python train.py --model="class-conditioned spectrogram flow-matching model" --dataset="melodies that start on their tonic, played by one synthesised instrument" --hop_length=160 --layers=14 --beta1=0.9 --eps=1e-10 --lr_schedule="cosine_restarts"
Rows from block 5 of a small class-conditioned spectrogram flow-matching model, named by matrix and row number. Rows with one number within an expert belong to one neuron, the router's apart. Each number is 50 + 12 x the weight over its row's rms, rounded and kept within 0 to 99. All counts start at 0.
Before each expert's rows are labels from the 100 clips, of 14848 (inputs lightly noised), where the router gives the expert most weight on average: "peak on" is the class under the peak. Only what is clearly more common there than usual is listed. The data: melodies that start on their tonic, played by one synthesised instrument. In brackets: how many of the 100.
# router: slot weights (model.blocks.5.mlp.router.weight, 16x256), inputs 156-207
# up: expert up (model.blocks.5.mlp.up, 8x128x256), inputs 156-207
# down: expert down (model.blocks.5.mlp.down, 8x256x128, transposed), outputs 156-207

# expert 1
peak on: no note (100)
router.2:53 58 47 65 70 65 53 64 41 57 47 61 44 49 48 41 60 47 58 52 54 45 48 44 60 52 31 36 51 52 51 47 55 55 61 60 61 43 40 53 60 62 55 58 75 50 41 43 52 53 61 50
router.3:28 56 40 53 37 70 54 57 15 45 59 50 34 41 58 55 44 37 45 54 62 61 70 63 52 40 76 45 54 54 33 38 46 52 54 60 47 41 68 38 72 47 62 53 29 47 46 55 49 59 64 49
up.6:45 37 99 35 51 47 31 27 48 47 10 32 48 52 47 34 62 48 39 46 52 56 38 54 42 50 53 60 43 77 61 53 51 36 55 39 50 31 55 09 51 51 49 56 67 36 69 54 38 87 51 48
down.6:49 37 38 51 37 38 38 81 49 52 46 61 57 56 48 47 34 42 51 49 31 54 57 58 51 38 71 50 66 46 50 66 50 58 54 54 58 35 54 62 54 56 47 56 38 29 48 58 46 82 38 51
up.7:62 27 61 52 61 40 56 40 68 64 44 53 65 42 61 66 61 60 42 34 42 15 57 36 36 46 39 51 39 59 60 52 72 57 39 49 25 63 45 60 52 62 39 58 67 53 53 53 54 49 48 25
down.7:57 60 49 55 63 49 56 47 70 53 54 66 60 40 32 45 32 49 39 52 49 55 66 62 34 55 34 57 30 33 52 42 43 50 65 47 53 35 60 50 50 41 49 46 48 43 51 46 54 47 62 41
up.8:63 59 54 45 57 51 51 56 55 45 36 48 45 35 54 82 60 78 48 67 48 54 45 56 65 65 68 41 43 46 53 35 58 52 33 51 33 34 48 45 46 63 34 39 57 27 58 53 60 26 48 54
down.8:74 69 45 49 30 61 42 53 49 31 51 59 45 39 47 46 62 54 82 66 54 48 64 49 67 49 27 50 58 54 36 48 44 36 39 35 43 64 35 54 50 57 48 50 36 76 27 49 44 40 52 37
up.9:53 50 38 52 65 44 47 28 90 50 59 57 54 48 24 46 65 48 46 47 46 31 52 32 51 51 25 70 49 53 67 58 38 45 28 57 53 65 32 41 52 56 68 50 55 62 46 39 59 34 44 37
down.9:55 51 48 65 53 58 48 53 67 54 57 43 84 45 54 56 52 50 46 19 56 53 35 65 56 57 52 58 75 45 51 48 42 39 50 45 78 43 77 61 31 45 32 60 38 42 63 55 63 52 47 58
up.10:30 42 50 41 51 58 58 51 71 53 71 50 38 60 59 35 53 41 36 51 42 38 43 40 54 44 44 45 50 50 45 41 56 51 36 36 47 41 47 28 41 39 51 44 42 28 58 46 43 49 35 53
down.10:56 48 39 31 32 47 54 38 57 57 46 68 51 39 34 65 39 52 37 52 26 79 40 47 59 40 51 48 74 50 43 49 50 59 49 41 44 48 54 65 50 52 48 52 50 82 46 61 46 58 60 49
up.11:53 58 67 48 42 52 56 46 68 42 50 37 37 36 53 48 53 72 46 35 57 44 50 32 65 78 53 40 48 38 46 57 64 57 55 51 30 43 49 42 72 53 45 55 47 11 50 48 63 56 55 60
down.11:48 36 44 36 45 77 54 40 52 43 50 59 61 36 45 68 57 51 51 32 35 50 35 33 49 27 36 56 39 58 64 55 52 38 43 50 47 51 52 51 57 48 44 55 51 48 43 55 52 56 37 24
up.12:39 55 58 47 44 58 44 56 64 59 51 65 51 63 47 55 56 43 70 38 09 45 44 68 43 45 16 44 52 49 36 63 29 48 67 40 54 59 72 40 37 49 49 57 48 56 38 52 61 49 54 55
down.12:61 50 53 64 67 41 51 55 42 44 49 59 57 77 60 45 50 59 60 40 74 73 42 44 61 68 30 37 46 52 51 56 61 67 60 48 47 46 56 55 38 50 56 62 31 39 38 56 53 46 48 48
up.13:59 53 34 40 52 47 38 40 66 43 45 50 24 71 43 56 39 44 81 43 31 67 55 47 63 55 11 44 55 42 41 48 17 39 43 48 52 54 72 68 41 34 60 43 49 64 46 45 51 49 55 55
down.13:63 53 47 61 70 58 63 54 43 49 52 71 37 42 41 36 55 75 69 57 71 46 50 48 39 54 59 38 53 45 53 51 55 44 50 36 45 48 68 85 49 64 66 73 72 53 48 51 51 56 59 55
up.14:50 55 56 60 50 44 66 47 58 60 40 72 49 39 65 40 52 67 29 77 57 51 48 38 46 72 09 35 47 57 53 48 64 48 34 50 51 35 66 61 43 53 50 36 54 48 58 45 42 43 49 42
down.14:67 50 59 51 32 73 26 49 60 69 57 39 40 62 65 54 62 39 23 36 51 26 46 62 51 31 42 41 59 60 59 37 40 40 32 45 58 50 48 66 48 50 52 40 23 51 52 38 38 55 45 24
up.15:45 50 52 57 45 58 66 64 61 21 48 49 48 41 48 38 44 64 39 73 42 44 66 39 45 61 59 55 44 36 34 28 53 62 52 50 74 54 51 28 61 46 45 50 41 59 63 46 49 51 43 48
down.15:53 62 58 30 69 62 87 67 41 53 33 40 63 46 26 62 56 50 79 64 39 60 34 46 72 50 44 43 46 52 41 61 50 44 43 49 47 46 65 53 39 57 70 50 56 38 51 59 46 47 35 48
up.16:68 38 44 25 46 48 54 52 38 68 66 49 50 41 32 36 44 50 31 40 56 46 48 31 45 57 50 34 49 52 43 51 60 45 29 50 69 47 38 40 51 50 47 70 52 44 25 41 29 52 44 57
down.16:51 56 50 36 75 45 38 44 42 34 45 50 63 47 44 44 49 53 47 46 22 56 57 26 31 49 25 43 33 53 45 46 43 61 53 49 48 50 48 46 52 48 39 50 31 47 37 53 57 51 42 51
up.17:58 40 29 38 51 41 71 48 29 65 37 54 50 43 53 49 57 42 50 68 61 57 48 52 67 51 69 55 37 63 55 48 73 55 52 50 67 40 48 38 41 35 46 56 68 50 51 52 40 65 45 68
down.17:41 50 59 34 44 52 52 37 40 50 48 42 19 58 43 44 57 48 56 36 49 46 66 72 73 53 56 45 57 48 43 57 23 39 50 47 54 56 21 50 70 43 53 51 67 49 38 32 49 42 55 34
up.18:52 59 70 40 33 34 70 54 59 34 56 68 39 47 48 47 53 46 52 57 51 54 50 71 53 31 55 47 58 49 45 54 60 49 57 50 37 59 64 44 53 48 51 46 51 43 56 54 58 29 52 37
down.18:52 53 47 66 56 54 56 49 54 58 50 60 43 49 43 63 58 62 45 52 62 55 48 55 61 53 49 35 70 55 56 42 48 46 53 48 50 46 72 72 51 40 50 69 50 48 39 50 59 48 46 55
up.19:35 66 45 42 50 66 55 33 50 57 51 66 60 56 71 58 30 51 53 41 41 41 49 27 48 57 37 53 37 51 43 52 52 39 47 49 45 58 26 46 44 32 47 60 53 58 56 50 50 44 46 47
down.19:30 55 53 47 38 45 56 48 82 50 62 73 46 26 67 46 40 55 37 29 42 41 58 69 41 57 43 56 52 34 29 50 21 76 40 56 41 33 64 42 48 38 39 39 65 44 30 55 47 53 61 49

# expert 5
peak on: B5 (25)
router.10:48 44 44 31 50 67 46 44 39 57 35 39 42 55 59 35 51 50 49 42 34 36 37 52 53 51 52 37 43 54 52 55 28 43 41 39 51 35 46 45 41 43 41 47 49 59 37 55 44 50 65 54
router.11:49 66 40 53 38 50 57 61 51 46 46 74 82 47 55 61 26 57 65 36 52 51 76 42 42 65 42 55 56 36 57 48 45 52 58 65 43 58 49 45 44 40 46 51 37 47 53 45 62 32 41 49
up.6:62 41 58 55 46 50 47 49 60 74 57 46 38 32 49 61 40 45 29 60 19 63 38 34 23 43 37 46 32 65 53 59 53 51 51 43 54 41 32 56 28 41 48 45 47 58 53 59 37 65 61 50
down.6:54 39 49 50 58 52 33 31 80 55 38 58 71 47 53 46 46 47 64 30 40 46 37 52 46 56 31 52 76 62 69 62 72 53 53 52 61 44 35 58 65 55 47 52 46 58 42 47 68 73 55 41
up.7:55 35 41 37 50 45 40 69 45 23 61 37 37 48 52 35 70 60 42 51 53 60 48 31 37 39 40 59 53 53 51 52 45 35 46 50 65 49 51 46 45 52 34 20 41 52 64 53 49 56 48 64
down.7:50 49 29 51 60 52 56 42 49 27 58 40 55 62 52 27 39 43 48 63 57 51 49 55 49 31 65 59 37 43 54 47 57 15 52 52 59 74 56 34 65 61 24 62 55 44 64 48 48 35 66 50
up.8:57 48 58 55 55 22 47 53 42 48 62 47 53 37 78 59 77 49 42 53 42 43 68 57 54 52 47 50 23 48 57 53 49 74 50 44 55 33 51 54 51 67 50 47 44 52 38 51 29 62 52 29
down.8:40 46 40 50 42 51 70 37 33 50 35 43 46 44 45 66 57 49 29 34 54 42 44 55 51 60 72 55 71 54 70 73 52 51 62 68 50 43 29 54 73 62 64 61 82 51 45 42 46 62 45 57
up.9:54 32 69 37 58 43 42 46 50 47 39 33 40 69 47 50 52 51 39 36 29 39 43 54 52 52 61 45 42 69 49 58 40 47 39 22 51 50 56 41 46 42 40 56 53 41 48 55 35 87 44 58
down.9:46 59 50 31 61 47 63 73 59 41 67 54 48 23 57 51 53 49 49 66 57 45 50 70 42 56 36 23 49 40 39 48 21 36 49 48 48 63 59 52 56 44 45 53 48 64 74 65 42 44 50 58
up.10:52 40 49 51 53 39 26 32 28 53 57 51 67 35 50 42 53 55 42 47 46 81 41 51 47 40 44 55 40 47 53 62 52 55 40 39 60 55 58 53 53 53 53 39 41 58 29 41 42 52 40 48
down.10:49 47 41 56 56 49 60 43 39 62 41 50 37 23 49 51 50 57 37 49 55 25 36 60 54 61 61 53 47 38 68 50 63 35 82 58 46 45 52 48 80 62 51 44 56 59 50 43 41 56 41 46
up.11:42 49 50 43 45 41 50 48 47 67 39 51 40 50 63 64 35 65 53 43 56 58 28 55 47 67 55 65 47 65 36 58 52 46 54 50 57 55 58 49 35 33 51 56 65 50 53 59 51 57 50 46
down.11:33 57 61 77 48 46 59 40 51 52 55 47 52 52 49 51 36 40 55 54 37 45 49 48 27 50 37 43 33 50 41 50 53 35 38 49 41 59 48 27 47 48 37 57 37 53 49 53 44 44 70 47
up.12:59 54 52 53 52 39 31 34 50 37 46 48 54 47 64 58 50 49 54 67 16 65 46 38 78 65 50 65 50 65 62 74 53 50 55 37 49 59 50 53 38 52 45 45 52 73 59 58 50 66 46 45
down.12:54 43 39 44 53 57 49 40 54 35 39 38 24 50 68 45 42 48 48 55 35 48 42 57 50 40 41 74 44 56 59 46 69 51 41 49 50 51 48 48 39 73 34 72 43 47 40 39 34 63 56 49
up.13:45 68 74 35 36 42 34 54 59 48 34 40 47 43 36 41 37 50 26 47 52 63 50 43 53 38 47 64 41 67 54 65 42 59 07 33 36 42 34 57 66 52 43 38 68 50 51 61 44 79 66 55
down.13:49 72 38 29 34 45 57 49 52 58 36 42 25 53 39 57 49 52 48 62 65 39 42 71 50 45 20 67 53 54 41 50 40 49 40 52 69 54 52 54 47 55 48 60 54 31 53 44 60 65 52 46
up.14:49 50 40 47 55 49 53 53 49 72 36 51 44 73 42 52 41 61 68 65 31 41 43 70 49 61 73 55 51 55 45 52 90 50 50 50 53 42 49 57 56 41 56 64 59 50 62 60 37 75 39 59
down.14:46 48 65 53 43 48 39 35 77 54 50 44 36 63 40 38 49 39 49 43 49 42 37 40 60 45 39 48 40 47 54 58 54 33 43 53 37 48 51 38 44 50 54 51 58 59 45 39 48 54 58 51
up.15:56 43 48 56 38 40 48 49 47 44 77 51 32 59 63 21 78 53 43 47 59 58 47 41 48 52 40 33 54 63 54 61 39 60 54 39 43 41 47 56 30 62 49 55 65 65 47 42 45 53 49 60
down.15:41 45 65 50 51 32 53 55 36 32 88 55 66 50 41 74 37 34 49 53 56 54 36 53 56 61 65 57 35 41 31 21 49 51 53 43 57 57 62 47 55 45 38 53 43 44 59 54 42 49 45 55
up.16:57 55 50 38 64 49 70 60 41 38 55 34 49 45 59 41 58 57 30 61 49 51 69 52 47 39 51 52 38 47 56 27 76 69 36 32 64 28 65 49 54 46 42 82 41 55 24 67 21 44 50 41
down.16:19 61 44 51 51 62 68 50 33 26 49 45 32 43 25 56 47 44 45 35 76 50 57 78 52 61 70 41 49 34 58 54 39 48 65 59 52 42 29 85 69 28 49 56 77 66 38 55 44 61 21 62
up.17:35 37 48 33 52 61 23 54 34 38 50 53 38 51 54 35 46 49 36 54 47 67 56 49 50 46 55 40 61 50 38 38 44 51 38 42 63 42 50 44 44 43 49 39 56 54 51 55 67 49 41 79
down.17:51 51 43 42 54 45 55 69 28 53 61 33 50 41 57 49 66 56 59 52 44 77 59 66 50 49 51 48 54 55 32 51 65 28 39 44 46 47 68 29 69 49 50 62 24 52 32 54 40 44 49 77
up.18:40 50 60 66 61 50 39 52 46 41 46 40 54 49 53 48 50 45 58 63 77 67 42 20 41 35 52 56 52 56 59 37 48 45 51 64 40 44 30 50 48 50 55 68 46 49 57 53 61 48 51 36
down.18:42 69 50 79 44 63 46 44 69 42 61 61 40 72 77 34 48 52 62 46 57 50 42 57 49 48 56 56 50 42 79 44 38 49 49 51 30 29 38 42 38 45 49 61 61 40 69 32 39 40 62 52
up.19:47 40 31 53 52 59 44 60 43 59 52 57 39 50 41 37 50 46 71 40 52 30 47 51 44 45 49 50 50 33 53 46 75 39 37 38 48 38 30 29 52 22 53 50 37 57 52 47 64 67 53 62
down.19:39 56 49 65 40 39 48 37 49 44 56 36 48 51 47 42 31 30 52 48 41 47 51 54 82 48 26 68 53 56 63 60 42 51 36 53 47 58 55 39 19 48 58 59 70 64 50 42 67 70 57 52

# expert 6
peak on: no note (67)
router.12:69 53 58 56 59 70 57 44 54 57 54 38 47 44 48 62 45 27 59 39 47 45 45 27 45 37 41 52 59 39 59 41 77 50 53 55 61 54 23 47 60 53 66 47 44 60 31 29 34 41 56 48
router.13:58 57 55 38 42 36 43 64 20 45 49 49 23 41 61 41 42 67 24 66 56 62 71 58 70 53 99 50 35 39 45 49 50 59 45 64 54 63 44 37 51 49 28 68 45 42 50 52 49 62 59 52
up.0:74 53 57 44 44 72 66 56 57 39 44 56 49 42 31 53 56 39 47 47 71 49 22 37 51 49 47 50 37 43 42 59 47 59 41 50 51 45 34 59 62 50 35 60 55 68 32 52 52 45 50 54
down.0:50 39 41 45 67 68 34 47 67 51 63 71 44 64 67 52 34 47 41 40 68 59 47 68 61 49 54 67 50 46 51 44 49 57 70 88 37 59 53 60 51 37 34 65 60 56 56 62 24 44 29 34
up.1:48 63 46 51 45 51 31 47 28 29 49 53 45 52 52 55 43 55 55 74 57 45 62 59 54 54 89 49 37 43 33 51 40 54 59 43 40 42 49 34 54 53 27 39 52 47 78 45 74 35 36 33
down.1:67 50 59 51 82 63 32 66 28 50 59 51 52 57 49 48 65 51 38 51 58 60 60 50 64 50 94 47 53 51 53 50 40 48 50 37 50 39 57 39 39 51 51 49 56 51 47 48 44 48 56 54
up.2:45 44 47 65 63 28 74 54 59 67 53 64 40 66 81 39 52 56 57 54 19 53 65 52 59 44 51 60 54 51 51 45 56 58 60 45 39 43 62 68 50 46 47 58 45 50 62 51 51 49 65 46
down.2:49 57 55 49 48 20 28 38 50 34 72 59 37 50 39 64 47 43 52 61 47 56 76 43 48 44 48 38 38 57 53 46 68 49 54 19 27 60 50 49 39 43 25 53 44 51 45 53 47 34 42 40
up.3:45 50 50 74 59 56 84 72 55 55 45 72 48 50 57 91 53 44 61 52 59 39 49 59 50 45 60 39 59 66 50 68 50 50 68 53 10 40 57 47 51 48 45 50 23 74 61 51 65 47 65 40
down.3:42 49 48 25 65 52 63 57 59 53 64 67 61 50 36 49 64 39 49 49 77 55 44 69 58 57 61 51 53 54 70 63 65 35 70 52 45 44 47 60 47 57 37 48 52 48 43 61 35 49 47 36
up.4:43 54 65 41 54 49 54 56 36 49 40 23 53 50 46 35 48 62 46 53 33 65 52 56 68 44 47 55 41 53 50 45 43 57 18 18 60 46 52 41 53 36 46 82 72 39 52 53 39 74 57 67
down.4:48 47 48 55 42 72 42 50 32 35 41 58 55 35 41 37 48 59 74 46 33 56 70 39 56 45 69 51 45 45 45 44 55 38 59 44 30 43 65 57 44 47 53 52 67 53 32 49 51 56 41 36
up.5:68 28 52 51 41 40 37 43 49 47 54 54 53 59 51 56 67 77 48 48 54 52 51 50 59 41 49 50 46 44 57 59 45 50 47 51 60 64 54 65 33 48 41 50 59 30 55 46 66 46 19 14
down.5:81 34 44 48 66 52 55 52 24 51 38 38 44 47 60 54 43 49 49 54 42 69 43 50 52 55 57 68 47 50 39 30 73 48 43 33 67 56 80 58 43 59 44 62 74 39 42 50 68 49 56 57
up.6:40 52 41 72 44 49 39 39 50 46 46 53 50 43 42 46 35 48 42 45 35 21 69 44 61 29 50 29 50 59 46 50 50 57 50 60 47 59 68 62 39 56 56 34 44 12 48 39 60 43 51 65
down.6:50 47 47 38 29 64 38 58 22 60 52 67 66 51 32 50 47 56 60 53 52 60 53 46 49 41 72 35 58 41 52 58 51 63 59 50 39 68 50 71 55 47 39 45 43 68 84 46 58 61 48 58
up.7:55 52 53 71 59 51 50 50 39 45 33 47 51 34 53 04 44 72 41 54 54 45 50 40 70 58 58 20 37 48 55 49 37 15 41 40 64 25 51 45 47 42 37 60 53 35 48 54 39 44 49 68
down.7:55 51 52 45 44 65 55 48 49 52 53 46 71 57 50 46 57 51 57 35 50 25 52 60 58 48 38 48 47 50 51 60 29 57 49 62 45 37 61 56 52 34 52 62 50 50 45 51 49 49 54 30
up.8:22 46 37 41 54 43 49 60 42 55 43 49 42 48 51 38 44 65 49 40 21 28 47 67 50 41 50 63 55 83 55 51 37 56 47 50 51 44 61 56 63 31 56 56 40 73 56 45 72 39 39 32
down.8:58 33 77 49 38 44 17 84 19 45 65 65 67 45 48 62 74 56 30 69 63 62 43 34 44 54 47 45 45 51 58 28 53 55 44 33 37 32 45 43 44 60 53 41 45 38 55 56 43 30 59 41
up.9:52 70 36 63 64 40 46 37 53 58 48 31 54 59 73 57 56 49 64 62 73 67 52 38 78 53 46 49 44 44 69 44 59 68 47 51 50 57 46 45 39 57 49 38 62 35 62 59 46 72 48 65
down.9:66 43 61 50 56 65 44 46 56 23 79 49 32 41 50 37 50 47 13 43 79 46 36 76 57 47 49 62 33 51 61 44 52 49 51 37 44 51 63 53 30 35 50 59 37 51 71 47 49 61 55 62
up.10:51 18 33 48 56 52 57 64 48 60 75 36 69 60 36 52 50 44 50 72 41 44 44 50 53 58 43 55 50 57 46 56 53 49 61 52 57 69 54 64 40 48 50 42 58 75 57 57 48 27 65 53
down.10:59 52 55 51 63 49 45 50 38 57 45 84 67 65 50 35 33 58 71 67 45 52 50 44 45 42 48 41 29 49 63 52 51 44 70 63 21 49 35 73 51 42 51 56 40 54 73 51 29 60 51 81
up.11:50 49 50 52 46 50 50 48 50 63 61 47 44 61 54 52 53 68 40 30 46 28 17 52 40 52 45 63 32 51 52 73 53 54 50 35 51 57 58 45 33 50 18 64 47 48 49 51 61 47 43 31
down.11:38 52 44 77 43 43 50 52 36 44 34 49 50 27 39 50 53 50 58 67 56 56 49 55 77 50 24 57 50 49 50 48 50 55 50 50 50 43 61 56 59 38 57 09 63 45 19 50 38 52 67 46
up.12:41 60 14 36 49 50 74 56 58 61 71 47 36 67 43 64 47 45 57 30 51 50 52 42 34 53 49 63 49 41 55 44 51 48 32 51 56 46 38 50 50 44 44 58 43 78 57 62 45 58 57 50
down.12:36 50 48 62 28 41 55 59 73 44 51 31 46 38 61 31 49 52 48 60 71 53 53 43 44 59 65 38 61 35 50 44 53 32 48 55 58 69 71 43 51 49 37 74 59 38 35 61 65 49 27 36
up.13:63 50 33 36 37 36 71 22 55 61 59 49 44 56 53 59 49 40 32 49 28 56 51 49 40 35 47 69 45 57 58 49 67 53 50 51 64 49 50 68 45 46 51 47 41 66 28 55 47 37 28 53
down.13:51 51 54 64 47 52 35 54 46 41 52 58 38 68 52 37 56 55 42 24 79 59 38 56 56 57 83 44 70 52 54 53 17 52 30 55 61 37 67 44 41 53 50 52 76 57 51 39 47 49 65 53

# expert 2
peak on: D#4 (40); F5 (33)
router.4:41 35 55 40 47 54 42 54 72 41 45 52 53 80 41 61 40 58 46 73 34 74 27 47 46 53 43 77 41 53 46 53 65 75 53 35 56 53 33 46 46 47 54 36 49 71 71 48 24 39 33 43
router.5:40 39 48 44 38 33 39 48 44 54 40 35 41 51 53 48 51 62 56 63 39 46 43 78 49 58 62 53 45 53 70 53 37 53 53 36 50 44 52 51 32 36 45 39 41 48 69 52 49 29 56 43
up.6:78 42 20 76 48 46 45 57 43 51 75 49 43 39 42 48 40 50 47 56 71 73 53 46 52 69 44 35 45 41 20 34 50 31 53 74 56 53 41 43 40 71 46 54 33 37 49 37 60 52 41 46
down.6:54 77 60 67 58 52 30 72 48 45 37 53 52 45 47 37 52 67 51 71 35 48 42 26 25 40 51 42 33 62 32 36 53 59 36 27 46 52 65 42 40 59 45 32 59 55 69 41 54 47 62 54
up.7:49 58 45 28 42 67 67 42 36 53 95 61 45 49 45 49 68 41 55 53 36 49 43 47 55 60 47 48 50 42 43 50 49 63 68 46 49 49 41 49 34 60 41 57 55 32 44 38 61 46 35 33
down.7:67 45 50 50 42 50 50 43 37 58 54 65 38 77 46 54 29 62 45 31 43 50 32 43 60 44 50 47 49 54 61 48 44 62 76 50 47 52 53 63 52 46 42 44 55 59 52 56 53 70 63 48
up.8:49 52 65 56 50 48 24 48 49 57 16 44 57 64 45 61 31 59 50 40 29 48 34 55 65 54 49 62 47 51 43 62 61 60 27 36 52 49 41 40 62 41 38 40 44 57 56 55 53 52 60 56
down.8:50 53 23 62 61 40 34 57 65 58 67 50 46 23 54 52 43 55 52 42 32 49 46 53 32 51 48 60 55 30 52 45 51 46 65 48 67 62 61 57 34 37 47 43 57 58 53 53 77 54 51 28
up.9:51 58 56 55 63 50 35 46 52 29 39 43 60 41 52 42 53 57 45 51 36 56 60 58 51 45 53 54 50 63 35 54 51 72 43 36 47 69 58 55 66 50 48 59 53 49 32 56 49 43 15 76
down.9:48 47 44 45 74 58 49 38 52 47 45 67 39 66 62 45 36 50 59 65 22 43 59 32 48 25 61 44 61 57 77 60 66 56 55 76 34 60 46 35 48 56 44 56 50 64 45 51 43 50 63 45
up.10:61 55 59 41 72 40 34 59 31 36 33 46 63 39 42 40 58 76 41 51 31 49 45 46 45 63 50 50 53 39 54 45 43 58 43 44 55 58 90 68 51 49 49 56 33 60 58 47 38 48 21 27
down.10:48 46 37 38 66 54 40 45 63 49 49 44 56 35 45 40 37 49 37 39 44 45 65 75 49 42 37 54 58 41 51 53 50 53 69 52 62 50 37 49 63 46 48 47 44 57 60 47 65 63 27 29
up.11:48 52 48 72 85 50 29 67 39 66 40 59 12 50 69 58 61 49 45 54 41 45 29 50 57 51 78 55 55 67 51 65 37 41 43 47 70 34 53 50 58 64 66 71 57 50 63 64 30 64 60 44
down.11:51 48 32 43 63 63 31 64 67 59 41 48 57 53 61 29 47 48 59 34 55 47 39 37 49 48 40 70 56 66 40 57 32 52 33 31 27 41 45 53 60 49 47 52 45 30 56 25 42 67 22 54
up.12:48 68 48 49 46 37 45 39 53 22 76 62 49 52 50 31 45 39 45 48 42 17 38 55 55 68 83 37 49 49 29 42 58 50 49 57 50 73 56 47 52 32 62 44 31 23 47 55 55 41 47 44
down.12:50 72 51 41 51 47 38 43 52 68 63 55 51 52 53 51 60 58 53 46 50 67 27 43 52 48 39 42 48 58 33 31 56 52 62 42 65 50 49 25 44 54 51 55 41 55 45 46 50 45 50 54
up.13:46 57 36 43 52 57 60 39 40 48 81 55 52 43 40 43 43 29 38 51 42 50 39 42 50 56 43 40 55 54 53 24 84 47 56 73 80 31 47 44 58 53 48 46 30 44 46 42 41 51 52 37
down.13:52 41 47 50 45 50 24 33 29 59 68 54 49 55 59 43 61 45 41 50 70 58 35 44 39 46 48 48 50 66 42 58 57 41 64 50 52 52 36 43 51 45 47 63 33 50 64 58 30 40 64 61
up.14:59 60 62 41 58 46 51 53 43 31 53 56 51 38 45 38 49 44 36 50 51 51 60 46 53 62 57 48 52 26 31 49 52 38 49 60 52 61 50 50 32 63 54 44 71 34 52 40 49 42 60 57
down.14:45 46 58 35 44 53 40 59 31 40 51 36 52 60 38 45 59 41 43 41 66 70 57 38 42 62 36 50 69 49 35 28 70 39 45 31 58 52 46 45 57 57 45 47 82 49 39 36 60 54 57 69
up.15:47 58 43 64 79 40 55 43 38 41 31 35 45 07 86 34 52 43 51 34 44 55 46 55 47 60 56 50 60 76 48 38 19 58 50 51 46 50 52 46 38 49 60 75 39 47 29 50 50 54 37 68
down.15:50 53 52 40 57 43 50 37 37 57 40 23 55 23 52 45 63 36 47 38 45 40 34 48 63 38 64 78 55 69 33 52 45 42 49 59 60 78 55 29 41 49 32 50 47 43 44 48 63 53 40 39
up.16:50 47 57 53 42 53 60 51 34 55 72 53 41 54 36 59 62 49 67 35 54 38 75 53 22 67 49 59 36 23 35 44 66 47 54 51 66 37 32 10 51 53 52 64 48 54 56 58 50 64 44 55
down.16:40 44 41 76 49 50 43 50 39 62 46 77 29 54 51 31 45 68 60 58 50 73 39 51 33 43 59 32 61 57 51 73 50 61 39 61 25 37 63 39 46 48 35 45 74 55 50 49 34 57 41 24
up.17:44 41 47 54 21 64 41 48 39 43 55 25 50 46 62 62 47 53 49 48 47 44 49 62 44 73 70 27 47 38 40 51 54 57 57 51 56 48 48 47 48 49 52 47 33 30 54 60 66 51 34 69
down.17:38 76 49 65 46 34 39 39 51 60 44 38 53 61 09 50 42 61 43 37 55 60 53 53 45 52 53 51 45 58 30 50 48 56 51 43 60 66 49 60 62 52 39 68 49 48 44 49 64 74 35 52
up.18:39 43 47 22 47 59 47 52 33 48 38 64 43 52 76 50 47 58 56 35 41 49 47 45 54 47 50 55 48 54 52 64 63 55 50 46 50 61 65 46 53 37 42 44 57 57 49 72 52 58 41 44
down.18:63 55 50 51 46 48 49 38 37 75 50 49 44 64 42 65 51 63 49 50 61 69 39 52 68 37 40 49 28 51 53 49 64 46 60 55 63 48 55 86 53 42 53 64 56 69 60 66 51 67 56 76
up.19:51 43 54 52 48 48 35 40 69 54 58 56 39 54 43 48 51 71 52 68 30 51 54 51 63 38 56 47 46 49 51 62 48 48 56 37 48 43 45 85 27 53 45 50 74 48 53 50 38 42 44 26
down.19:41 62 54 64 40 49 41 45 80 44 58 45 41 35 67 27 33 47 47 36 59 42 34 56 35 59 46 50 59 61 51 54 39 52 16 39 48 48 29 36 44 40 35 64 55 68 22 43 48 62 38 62